{"arch": "mobilenet_v1", "dataset": "pixel-art sprites of 400 made-up characters on tiled backdrops", "image_size": 24, "crop_scale_min": 1, "loss": "l1", "activation": "prelu", "stem": "single", "init": "trunc_normal_002", "beta2": 0.99, "batch_size": 128, "epochs": 3.4, "final_lr_fraction": 0.01, "weight_decay": 0.3, "adamw_weight_decay_other_params": 0}
Rows from block 5 of a small masked image model, named by matrix and row number. Each number is 200 + 40 x the weight over its row's rms, rounded and kept within 0 to 999. All counts start at 0.
After each channel's rows are labels from the 100 images, of 14976, where the channel reaches its highest value: "responds to" is what is common among them. Only what is clearly more common there than usual is listed. The data: pixel-art sprites of 400 made-up characters on tiled backdrops.
# conv: pointwise conv (model.blocks.5.conv.weight, 128x128x1x1), inputs 0-127

conv.106,225,213,211,215,219,231,223,218,218,215,232,220,122,165,231,199,233,189,133,211,235,208,198,235,181,170,250,216,171,264,113,156,181,202,148,173,167,230,180,293,232,255,219,182,151,285,212,199,208,94,157,252,210,207,224,188,195,266,158,285,253,195,162,141,211,207,208,222,274,141,229,141,246,165,190,190,206,292,161,221,282,234,196,185,139,181,279,188,197,197,158,196,258,151,174,149,117,182,194,215,251,113,199,175,220,193,216,170,235,218,225,248,235,164,205,180,206,218,239,172,209,215,195,118,224,167,188,239
responds to: white; black

conv.13,212,220,196,221,200,218,190,193,216,203,248,213,142,188,218,205,195,305,234,237,230,213,179,184,186,195,213,124,212,153,177,214,189,171,238,190,177,175,184,211,186,216,187,216,200,215,224,183,208,297,209,192,218,173,200,172,187,221,166,188,192,204,205,183,241,149,165,206,194,205,164,214,209,503,191,211,249,224,167,202,242,198,177,210,186,201,166,173,211,205,180,189,203,183,185,187,179,183,155,212,247,252,178,193,188,208,76,185,213,233,313,211,210,181,204,208,196,189,207,178,202,159,216,228,205,168,193,191
responds to: white

conv.14,212,171,135,196,168,257,260,174,151,161,175,232,212,192,187,134,163,206,167,209,189,161,236,234,237,223,172,142,147,184,289,145,155,208,278,125,181,194,173,194,152,221,238,277,173,155,155,126,208,219,121,262,179,208,179,232,234,168,255,205,271,239,176,198,165,220,217,251,156,203,189,205,234,196,185,201,188,309,200,145,214,197,269,220,208,296,202,184,137,304,128,232,239,206,173,169,204,227,146,201,217,207,207,208,238,175,263,186,197,186,200,176,253,129,199,156,227,182,179,151,188,229,212,144,169,164,215,176
responds to: large; teal; green

conv.107,236,237,288,182,223,237,221,104,226,220,184,194,250,167,199,172,204,206,278,197,229,199,179,280,216,195,245,180,196,147,267,201,181,183,190,192,178,190,229,168,188,250,203,234,222,163,353,183,194,194,184,206,254,194,146,185,206,197,268,191,192,259,194,183,179,165,237,208,186,208,160,186,153,191,249,209,167,272,185,281,167,176,243,220,248,197,246,221,150,162,223,187,175,185,209,161,176,245,143,215,246,223,204,188,243,245,218,205,153,227,192,265,235,198,191,226,181,124,258,357,267,169,216,143,197,193,228,190
responds to: large; white

conv.11,181,286,191,289,198,199,212,184,140,213,184,216,199,219,227,204,165,195,221,186,205,175,247,225,198,158,234,138,190,206,154,200,239,192,312,143,88,150,172,178,181,188,185,255,275,195,199,234,180,219,215,197,211,212,266,181,277,173,169,178,198,212,188,204,207,151,187,198,138,109,136,270,202,191,229,209,198,277,207,165,204,257,172,245,205,248,232,178,202,229,185,239,160,131,132,168,195,213,303,168,218,175,164,254,207,195,163,189,203,133,263,188,177,223,267,189,171,209,125,216,173,210,194,167,177,205,205,92
responds to: white; large

conv.109,258,297,220,144,146,253,175,253,128,195,228,200,158,201,224,289,209,169,149,177,217,168,145,219,201,263,223,180,174,95,148,188,171,206,259,284,177,191,169,210,175,150,167,205,197,208,197,231,229,205,180,247,200,294,237,219,220,163,114,191,128,222,211,242,185,218,214,215,138,182,244,184,199,227,204,274,272,265,219,214,69,260,233,211,178,162,200,167,212,176,228,210,208,186,171,224,140,164,223,170,185,238,255,207,202,179,259,203,199,212,248,155,233,154,173,233,156,165,192,151,219,168,175,192,225,201,178,217
responds to: white

conv.7,205,207,217,213,239,200,229,173,143,244,237,208,223,189,257,250,150,222,204,263,250,186,157,243,209,172,157,189,187,185,130,201,242,194,188,207,215,249,239,231,157,218,181,237,174,207,184,218,250,166,236,167,189,223,231,174,199,168,134,265,152,173,161,106,218,172,143,239,151,127,201,267,210,192,150,225,199,186,209,206,191,244,128,227,83,209,118,212,182,183,157,208,245,177,231,114,187,188,240,239,251,160,184,243,168,244,180,236,178,193,300,186,203,109,202,203,162,251,224,235,260,138,190,199,209,156,253,114
responds to: white

conv.10,202,182,233,122,238,188,262,269,204,193,263,159,167,186,186,281,177,136,255,188,99,222,242,184,224,211,169,295,176,215,169,204,180,114,162,136,254,137,168,183,189,185,183,226,245,260,187,208,238,262,222,182,178,248,221,207,188,168,226,235,176,264,207,199,169,250,245,160,268,218,191,204,209,181,269,227,224,190,218,179,265,161,217,185,152,166,183,179,256,163,234,222,238,152,258,214,270,236,197,247,152,206,241,201,205,133,284,200,171,164,218,278,204,135,193,227,150,177,207,178,176,133,192,255,189,186,231,220
responds to: white; yellow

conv.61,196,120,206,207,151,185,198,136,202,200,208,259,196,257,225,186,200,200,201,227,232,193,187,357,179,239,159,161,166,162,237,237,226,188,187,257,266,263,205,207,144,221,245,202,207,132,230,195,182,182,185,175,200,171,224,181,165,205,166,178,139,191,173,254,172,194,180,252,163,166,274,161,206,180,240,198,169,199,184,217,190,217,228,207,249,164,212,235,238,204,298,218,230,219,240,246,242,236,160,250,211,156,199,190,179,185,61,151,193,148,216,203,251,239,257,202,227,192,178,303,142,138,202,115,193,206,234,189
responds to: large; upper right; white

conv.114,188,192,192,224,183,214,270,239,226,183,208,133,178,206,122,252,194,203,209,139,165,151,202,163,249,227,198,218,260,211,164,173,211,210,212,168,332,198,179,220,179,174,197,169,197,186,115,163,240,203,198,152,146,166,310,206,159,233,192,220,266,185,251,239,185,165,199,247,216,194,237,154,234,177,254,182,298,177,175,176,264,209,172,153,223,220,180,171,199,272,156,231,196,191,195,203,99,212,235,116,236,172,217,159,163,175,205,204,257,211,250,138,245,213,180,130,186,240,196,168,254,207,265,192,169,276,172,165
responds to: large; white

conv.25,189,211,164,149,183,209,203,114,227,208,255,182,117,194,197,253,199,219,210,159,210,183,156,210,218,280,221,170,189,212,73,181,207,240,155,190,198,203,187,193,245,222,195,204,188,226,215,226,188,287,153,177,219,186,225,192,210,246,202,191,170,261,211,202,235,207,198,169,235,247,240,131,180,295,199,225,205,166,256,236,169,215,211,213,217,161,153,198,211,188,191,201,237,166,247,188,53,182,206,204,183,240,256,230,191,151,79,169,238,176,310,205,136,261,253,231,184,256,244,178,154,174,203,168,196,206,197,150
responds to: white

conv.81,195,208,172,147,162,167,251,335,226,223,225,169,318,169,219,166,222,176,116,223,144,203,178,256,203,180,198,133,177,202,198,242,96,216,125,161,226,230,186,154,224,235,197,189,231,180,158,160,187,195,190,190,203,256,225,216,147,212,242,154,258,188,210,238,196,187,193,204,176,152,239,330,236,231,303,191,201,199,170,224,234,155,167,209,263,260,238,179,206,209,255,260,167,228,159,194,207,174,165,172,200,190,206,240,218,192,312,253,217,174,182,201,157,172,163,199,210,196,222,163,195,212,218,243,193,185,188,175
responds to: large; white; black

conv.75,120,199,187,156,192,213,278,240,228,211,170,139,137,176,194,209,180,94,165,168,181,186,186,193,175,225,241,175,185,225,211,218,237,242,111,188,188,219,258,215,150,204,168,199,164,220,178,231,223,167,201,207,232,203,180,217,262,192,156,192,199,154,170,190,246,220,179,168,175,94,221,227,211,181,231,189,267,303,254,335,251,173,234,154,145,237,264,212,209,265,157,247,192,180,240,145,165,234,208,206,159,225,174,91,272,202,221,170,249,215,185,161,192,186,248,230,204,185,211,253,211,202,172,207,238,207,148,226
responds to: large; upper right; white

conv.122,174,167,214,295,153,159,189,152,233,198,221,276,126,184,148,157,138,200,192,244,318,172,263,306,180,114,188,193,170,194,272,192,224,206,216,161,245,171,178,185,225,173,174,218,213,154,181,182,220,215,220,172,208,132,185,202,191,169,273,231,104,167,178,230,175,175,217,199,216,149,182,130,176,143,177,98,188,149,239,182,232,210,167,217,210,233,172,241,210,212,319,204,202,230,231,214,197,172,175,270,161,178,205,164,191,191,228,208,212,153,169,233,244,224,188,167,205,219,186,177,162,222,156,176,183,238,216,267
responds to: large; white

conv.33,206,267,174,208,221,186,221,228,132,214,121,226,183,223,240,151,193,175,241,257,239,192,237,226,181,197,191,219,215,436,126,162,141,184,272,185,178,182,232,183,249,221,181,203,184,195,242,161,179,175,187,199,163,234,200,222,194,172,93,152,220,169,188,189,244,253,201,207,207,179,185,161,213,280,230,173,228,165,186,173,187,171,166,174,172,196,207,218,218,248,266,164,189,172,179,212,220,171,126,269,202,271,247,189,234,170,201,208,221,181,201,261,201,187,195,150,173,202,197,183,226,274,222,209,180,166,221,198
responds to: large; lower left; white

conv.53,171,176,184,229,252,226,242,195,172,197,277,234,137,151,185,223,219,237,193,244,194,126,212,198,164,238,146,210,174,105,279,160,213,225,222,244,218,167,157,213,224,193,178,184,232,262,195,150,212,253,228,218,207,192,172,234,225,170,228,220,222,225,170,151,135,179,178,212,356,163,164,174,205,316,203,151,136,172,205,164,307,233,185,218,212,191,183,170,233,305,152,162,167,116,143,163,159,177,224,236,215,227,215,226,211,237,149,185,240,171,185,187,220,213,215,158,235,201,180,182,203,239,177,197,251,198,184,194
responds to: large; white

conv.76,217,273,186,218,202,160,206,220,232,174,264,165,207,198,297,207,242,180,260,92,217,209,206,220,189,269,183,186,189,204,162,204,214,160,191,189,158,165,258,199,192,175,166,243,193,236,180,175,234,212,187,174,261,242,177,178,196,138,156,223,93,238,174,221,223,166,210,244,199,196,209,292,186,194,219,218,202,165,184,205,271,208,161,232,144,202,174,150,217,177,174,279,207,149,243,165,256,85,205,255,242,173,233,143,157,188,278,138,221,250,154,288,193,243,238,232,181,208,222,197,186,247,133,190,252,151,185,172
responds to: white

conv.95,236,208,222,162,238,244,211,152,170,213,103,172,226,246,237,231,189,270,285,180,210,200,283,179,257,198,178,183,240,230,340,214,196,185,323,223,167,186,225,167,155,243,152,155,210,146,210,232,187,229,180,218,279,225,228,219,234,204,245,134,188,174,184,177,190,206,162,97,250,211,187,152,160,243,210,152,226,213,209,218,206,169,193,191,149,235,174,210,212,263,187,187,210,190,208,209,154,242,199,146,244,188,294,237,191,161,235,194,199,226,205,195,246,164,219,167,248,158,200,250,217,128,267,182,235,151,211,197
responds to: large; black

conv.84,207,206,162,156,186,243,230,91,213,214,188,231,179,178,225,164,191,209,220,239,185,197,261,158,248,238,230,196,196,174,153,147,185,200,228,146,207,235,175,175,180,154,247,170,250,159,167,222,124,236,190,227,221,204,169,226,197,255,85,179,179,208,196,287,215,120,226,206,157,180,207,149,190,323,211,200,202,209,231,192,295,185,167,243,174,154,172,225,220,256,89,208,158,190,176,234,241,196,228,186,202,252,278,209,162,221,134,236,199,237,188,132,209,234,187,164,160,203,177,143,235,227,172,178,149,239,140,248
responds to: large; white; black

conv.65,170,212,141,197,182,233,133,158,208,171,183,224,264,156,205,247,141,229,280,262,252,161,216,136,233,180,148,204,174,173,164,154,185,114,245,152,133,200,208,154,162,189,181,188,223,181,253,234,198,217,234,204,192,212,191,243,217,166,131,251,142,233,198,257,153,96,241,226,209,183,193,238,196,231,292,128,215,173,234,219,205,219,223,292,157,225,155,137,169,267,196,157,237,181,110,244,244,199,134,176,246,216,247,171,229,139,222,215,154,197,185,208,201,135,169,194,159,218,176,179,179,233,206,200,211,238,243,185
responds to: white; yellow

conv.70,158,262,238,147,248,222,140,220,247,210,216,209,194,200,134,139,209,205,216,166,187,232,150,233,172,239,199,263,217,180,138,233,224,237,207,224,227,217,167,194,213,239,164,208,180,223,195,189,251,154,180,227,182,200,194,170,173,195,139,216,190,196,217,213,170,151,201,246,199,181,244,111,240,175,183,203,168,183,149,241,208,209,184,201,226,199,224,197,163,290,162,229,207,197,200,237,368,161,159,224,178,186,243,161,203,126,162,103,228,154,210,144,176,141,204,223,321,188,224,162,187,265,123,144,255,180,150,192
responds to: large; black; white

conv.85,158,139,185,190,215,242,185,212,259,172,234,109,199,223,237,240,195,163,210,182,209,221,183,184,202,237,223,175,216,172,166,128,183,170,363,202,189,129,160,156,166,231,156,219,162,205,160,218,216,232,195,179,209,264,103,169,181,239,193,181,246,181,211,149,218,152,200,193,311,97,259,134,162,218,234,208,159,114,207,211,173,212,232,184,158,250,243,107,209,228,157,255,224,185,188,138,200,213,264,235,210,167,248,187,200,197,189,166,244,187,243,177,204,182,168,161,181,220,228,236,215,165,164,165,184,220,215,196
responds to: large; red

conv.43,187,138,212,184,177,268,228,116,188,185,221,155,264,170,240,219,156,230,270,255,226,189,198,224,194,247,153,244,181,200,212,161,234,196,213,221,146,210,185,170,194,259,167,207,158,135,204,180,198,104,231,188,233,235,224,188,219,211,254,208,196,166,181,154,205,119,214,249,378,257,205,251,156,196,193,198,199,193,235,208,226,221,165,206,136,304,192,127,250,278,177,237,199,200,157,220,238,210,172,148,218,177,222,200,197,233,208,158,201,214,149,216,183,167,222,261,172,205,203,238,280,136,164,163,195,183,204,178
responds to: large; white

conv.47,222,262,267,156,172,257,211,173,148,145,264,222,179,224,172,168,236,236,193,196,215,186,211,271,210,122,242,182,180,257,230,252,193,184,276,218,135,197,200,232,157,137,195,191,210,135,146,163,224,156,171,161,145,171,257,220,229,186,209,144,220,196,234,201,179,184,172,261,97,204,113,219,216,241,240,197,195,230,163,183,201,216,205,201,188,202,216,227,138,207,189,168,187,198,115,199,230,218,162,148,140,169,262,212,245,257,278,204,161,179,187,203,179,179,257,278,153,128,225,168,222,196,104,160,185,177,135,230
responds to: large

conv.26,265,137,210,214,146,188,170,212,188,248,201,181,230,247,153,221,235,270,182,230,182,197,186,215,206,264,263,208,189,138,182,225,261,160,167,233,134,211,167,151,139,162,196,264,277,183,140,174,196,157,190,193,172,184,205,198,220,196,199,192,208,185,205,257,67,181,199,203,149,211,271,202,231,126,200,237,304,208,181,156,208,256,232,232,222,185,266,205,229,191,199,198,257,126,190,191,92,305,132,172,203,153,235,247,230,164,244,199,234,174,188,172,195,226,233,162,192,177,183,130,218,220,210,204,211,149,207,218
responds to: large; white

conv.66,179,182,168,164,240,135,234,204,178,230,78,190,189,202,237,180,210,159,256,185,234,181,200,276,168,139,207,240,191,235,259,194,167,239,167,200,183,247,195,151,194,212,182,135,181,181,274,170,201,187,250,216,214,154,164,216,250,226,274,221,209,258,191,150,258,172,206,210,194,119,233,248,208,214,201,220,206,193,229,155,226,203,186,180,180,215,257,155,109,126,184,381,187,215,204,193,202,180,214,241,204,212,173,177,181,221,147,189,231,165,157,99,253,233,201,189,217,245,212,128,180,215,158,193,210,237,174,183
responds to: white

conv.127,224,298,288,192,121,137,239,256,185,206,201,166,180,249,166,171,195,295,249,232,124,227,230,210,188,242,173,210,202,202,217,209,203,214,239,281,229,237,225,187,210,200,165,186,198,251,222,185,219,198,173,168,193,276,177,254,254,223,130,269,166,162,119,153,184,219,246,197,222,189,248,164,180,206,240,182,272,182,220,149,171,258,230,246,201,203,108,178,170,257,197,237,219,170,209,188,228,234,188,188,227,223,181,164,231,154,217,218,228,150,234,98,189,189,215,210,241,128,250,186,160,256,118,236,171,227,197,233
responds to: large; white; blue

conv.58,213,192,155,208,227,195,126,215,217,145,202,147,231,161,195,223,196,235,260,248,207,209,218,167,202,179,207,257,196,130,177,240,223,216,347,250,223,301,196,170,175,191,179,195,227,195,160,179,206,224,200,169,203,291,161,250,227,226,233,221,235,236,219,157,249,163,303,215,121,159,209,187,204,185,191,180,232,167,191,187,204,219,215,223,201,292,240,179,155,174,255,178,224,130,217,231,262,171,179,193,243,152,241,130,194,262,205,255,224,191,241,213,240,162,224,258,131,219,197,251,272,192,209,193,267,242,248,228
responds to: large; upper right; white; colour: yellow

conv.41,209,219,214,228,188,195,182,140,118,224,246,251,175,216,180,175,217,162,266,240,204,265,216,149,196,161,174,240,140,180,142,227,178,182,179,218,172,192,193,165,167,184,121,170,200,236,281,150,188,237,202,171,236,177,144,143,148,208,222,202,115,259,155,231,221,117,205,137,238,183,137,135,174,247,287,227,146,145,242,180,218,220,178,195,251,209,232,183,161,235,279,233,172,296,199,173,180,175,191,204,138,191,252,233,245,198,233,225,171,168,188,147,240,155,153,239,221,192,211,179,268,174,132,166,200,252,249,179
responds to: large; red

conv.108,159,257,126,280,234,239,221,206,208,256,210,233,166,199,196,205,238,156,294,186,238,197,201,183,233,186,174,207,186,185,132,183,183,214,124,170,144,236,145,219,219,156,219,201,166,141,243,153,155,172,188,225,187,121,233,255,145,217,224,194,184,295,177,220,184,217,220,217,227,124,188,221,167,203,145,234,216,261,184,157,133,191,240,181,243,247,186,243,187,215,195,272,285,144,202,192,168,191,215,256,158,170,169,175,175,282,141,109,183,226,260,133,147,191,247,179,177,204,209,218,222,211,242,108,219,183,190,195
responds to: large; pink

conv.35,193,194,173,270,222,168,205,219,241,183,210,175,221,173,197,125,221,199,195,206,151,299,207,187,166,118,204,238,237,172,326,243,262,191,269,131,193,214,178,133,212,198,196,159,242,162,229,156,249,169,176,184,267,202,250,254,232,215,206,187,221,241,116,263,138,241,180,191,239,175,208,219,189,289,225,139,215,183,183,216,225,173,197,192,184,145,247,145,130,194,197,201,192,170,175,184,201,212,222,147,209,218,210,289,268,154,210,155,208,213,148,151,168,183,148,254,201,167,196,233,266,196,192,198,295,166,157,184
responds to: large; black; white

conv.45,115,211,190,189,226,205,177,256,156,186,185,194,196,233,279,228,264,226,218,198,178,247,281,177,145,137,180,137,195,220,153,183,221,191,282,261,226,262,154,200,253,185,191,190,261,223,189,147,195,219,184,234,207,294,206,148,182,198,203,274,205,213,199,245,145,132,191,190,240,203,256,183,277,164,156,147,215,173,178,154,193,180,203,254,230,205,200,213,227,221,147,166,189,161,245,208,174,196,265,141,255,180,261,146,193,172,184,228,281,233,150,159,264,243,138,224,213,205,185,158,212,208,233,144,267,265,143,175
responds to: large; red

conv.112,195,268,214,159,214,272,152,164,190,286,150,179,259,222,182,202,185,208,222,223,232,224,138,319,213,270,218,249,180,149,212,232,179,191,252,251,148,233,153,232,218,177,118,174,189,187,276,213,197,186,192,182,164,158,198,182,199,180,152,160,226,178,222,186,184,184,219,244,213,141,200,126,223,205,209,203,125,196,196,157,241,222,178,130,166,165,171,135,178,230,169,145,183,183,199,202,323,167,175,175,178,195,253,257,256,258,190,186,188,243,147,262,218,229,180,200,140,180,148,151,195,296,228,180,218,201,250,193
responds to: large; white

conv.23,196,176,207,84,192,159,179,306,218,248,206,202,268,207,159,144,209,218,192,183,213,207,262,258,233,264,219,180,159,155,163,206,229,196,184,157,211,139,183,215,290,195,189,191,212,155,172,181,191,234,188,84,216,178,213,204,186,152,216,227,225,189,208,204,176,176,126,225,105,112,216,286,155,148,212,232,206,199,188,195,297,242,143,178,204,257,243,281,157,161,231,205,221,276,209,165,225,199,159,170,176,197,192,259,180,166,229,224,180,209,134,225,186,226,232,196,183,279,231,228,203,166,209,181,188,155,175,210
responds to: white

conv.15,254,312,194,208,217,190,222,213,208,162,196,234,131,200,193,148,210,216,226,227,228,257,236,164,198,222,214,284,176,147,216,250,194,167,91,196,176,228,288,211,219,237,210,212,210,214,308,179,229,153,212,214,201,161,130,182,181,148,108,188,231,193,186,220,133,302,217,215,158,197,278,165,203,155,173,220,188,232,220,163,213,153,213,201,207,101,197,198,198,195,148,176,215,246,239,165,259,138,200,261,158,180,250,190,222,168,210,185,218,211,177,215,170,202,217,230,168,178,219,60,184,175,176,183,204,199,210,206
responds to: large; yellow; white

conv.91,151,217,205,264,224,192,182,234,205,176,195,162,269,249,158,247,185,194,245,171,137,212,198,151,249,262,188,166,209,226,201,250,200,169,294,161,170,179,254,154,165,165,229,124,222,259,154,251,189,218,243,255,259,202,173,279,199,181,250,124,209,124,172,226,206,208,212,188,204,224,166,236,248,200,224,204,245,304,226,211,215,235,167,187,187,186,243,206,176,193,204,330,208,168,167,178,136,153,189,238,220,245,129,244,206,171,205,144,218,203,203,224,252,182,192,173,141,275,211,261,221,205,163,180,230,166,271,240
responds to: large; white

conv.113,230,245,92,206,199,239,204,149,175,189,93,259,211,189,165,166,199,183,221,249,255,201,195,263,229,292,126,219,214,198,119,153,214,204,190,199,182,193,206,209,194,246,168,182,179,181,269,207,167,229,191,186,182,227,220,168,229,221,220,187,143,283,173,292,133,149,204,227,333,226,168,191,239,204,226,191,240,256,170,186,206,184,217,186,222,270,221,173,133,197,225,264,203,222,171,210,219,193,144,231,210,229,164,189,200,247,239,217,224,176,201,205,158,269,188,165,151,213,178,212,230,195,309,137,236,216,239,166
responds to: white

conv.8,226,96,148,213,122,161,195,210,225,202,112,207,177,177,228,144,155,229,199,215,212,183,321,115,172,170,164,221,238,147,161,175,204,184,257,217,257,220,154,235,202,194,194,190,250,183,191,175,238,169,206,208,298,310,262,255,208,241,193,231,180,130,186,192,234,225,250,249,262,229,178,221,229,194,250,192,203,183,221,234,209,176,232,177,289,233,128,214,179,178,166,198,220,168,227,162,193,194,174,175,201,204,164,164,250,184,192,245,179,235,244,233,203,212,167,263,208,202,207,118,221,248,219,231,261,189,200,284
responds to: large; black; white

conv.36,191,147,181,175,166,191,165,233,196,182,175,220,178,194,211,153,246,225,179,191,172,214,162,135,154,232,211,212,178,200,227,240,188,157,245,206,227,209,222,178,223,186,257,188,180,189,148,224,206,209,225,177,147,171,176,184,212,223,187,238,274,208,231,138,101,214,246,176,131,236,258,171,194,174,251,153,251,186,153,205,358,203,190,175,204,228,144,208,197,258,120,114,189,144,244,192,161,240,189,264,201,187,248,171,174,209,232,243,186,154,104,250,253,257,229,208,194,194,166,196,262,228,95,219,165,246,141,206
responds to: white

conv.126,286,114,171,235,168,201,140,195,210,178,205,202,175,214,214,199,158,222,223,182,222,190,200,161,214,160,214,186,179,161,244,171,307,177,315,197,189,202,116,179,233,188,171,229,218,181,219,224,225,193,181,209,187,322,282,216,227,197,310,207,146,205,247,220,161,187,149,224,165,234,191,243,160,241,208,284,186,255,171,212,162,179,255,150,208,231,211,185,190,261,223,271,239,185,245,190,241,182,194,194,150,223,241,244,256,172,214,269,222,226,167,256,140,261,142,229,174,229,186,202,231,176,164,212,160,158,163,178
responds to: large; black

conv.110,225,93,213,184,203,226,142,160,189,218,219,188,262,221,163,209,149,137,151,190,250,197,189,185,185,209,188,245,203,227,182,196,145,166,156,212,213,281,226,232,175,317,176,185,133,201,204,179,226,168,183,192,168,180,188,198,209,263,236,169,229,216,146,193,186,226,227,181,153,186,197,258,214,233,176,187,194,125,211,166,149,169,275,163,159,284,191,243,183,68,271,196,180,153,184,198,170,232,229,216,184,233,158,181,197,223,225,153,236,179,128,278,173,240,289,216,169,214,217,217,207,186,143,298,194,250,160,200
responds to: white; large

conv.87,223,170,227,196,103,211,191,258,197,203,163,249,176,159,183,163,203,184,208,226,251,202,222,184,208,168,176,117,221,156,267,173,216,210,148,81,269,172,142,194,212,173,181,216,197,223,225,206,232,210,180,231,156,143,175,187,204,221,210,219,310,203,223,243,233,152,235,181,179,157,178,235,213,179,171,165,231,143,201,198,303,243,165,212,191,323,242,285,198,218,304,155,159,223,236,239,251,285,133,250,230,191,183,184,180,173,247,184,216,140,177,214,201,169,218,191,185,201,183,163,165,220,205,181,189,165,144,227
responds to: white

conv.3,206,163,178,223,237,233,216,185,205,180,178,190,266,159,199,242,154,214,199,117,222,196,257,183,135,212,191,241,290,192,266,166,172,208,213,196,246,205,166,110,154,205,195,182,188,245,178,168,165,242,269,236,178,205,183,195,229,180,212,163,178,266,160,132,179,188,235,217,374,182,223,193,208,268,210,175,222,217,189,170,114,174,184,221,147,194,235,211,157,230,119,216,135,143,204,178,128,247,229,157,239,183,184,247,201,139,207,202,224,214,175,149,176,174,164,221,223,195,181,157,227,252,149,200,208,301,192,211
responds to: large; white

conv.56,186,185,204,245,187,227,242,194,204,157,236,222,210,188,233,235,182,165,199,182,292,191,223,285,211,113,197,197,171,294,193,154,197,212,235,112,233,193,189,225,209,164,215,184,156,265,312,201,194,215,187,196,132,145,151,184,194,195,251,148,225,211,183,268,224,246,179,141,284,278,198,216,226,235,173,223,231,176,206,178,284,209,210,230,157,311,117,241,204,167,317,170,174,220,185,193,192,236,142,241,193,231,224,194,194,195,123,186,183,181,263,200,208,137,165,217,172,200,179,213,204,203,246,217,197,175,203,207
responds to: white; yellow

conv.46,291,227,257,89,214,240,158,187,167,241,183,177,219,153,177,205,168,229,186,219,154,176,241,214,162,177,177,192,269,173,129,228,264,174,183,161,172,218,162,172,199,152,211,202,167,222,201,197,196,193,173,152,225,149,243,236,226,169,198,194,274,134,249,182,226,123,161,250,241,189,256,128,111,169,194,166,158,118,211,240,236,196,163,176,202,236,154,239,161,262,183,243,238,128,169,210,241,185,139,246,109,186,247,195,249,210,194,157,220,156,182,192,128,196,168,163,205,208,197,169,183,237,186,112,165,158,199,191
responds to: large; white; black

conv.24,258,222,228,181,279,197,187,156,146,173,220,171,193,172,158,145,206,161,229,254,214,175,189,238,161,213,207,184,159,253,218,220,153,191,180,195,199,194,203,241,210,178,237,237,153,214,185,162,161,204,200,238,209,193,176,134,224,171,209,160,229,235,294,185,219,201,168,222,140,259,213,246,148,195,194,265,232,192,180,241,138,152,191,237,211,220,217,119,198,162,200,229,220,189,152,324,182,201,203,244,182,204,251,189,194,192,205,233,195,180,415,188,239,265,165,171,236,207,173,160,213,195,203,174,173,192,216,292
responds to: white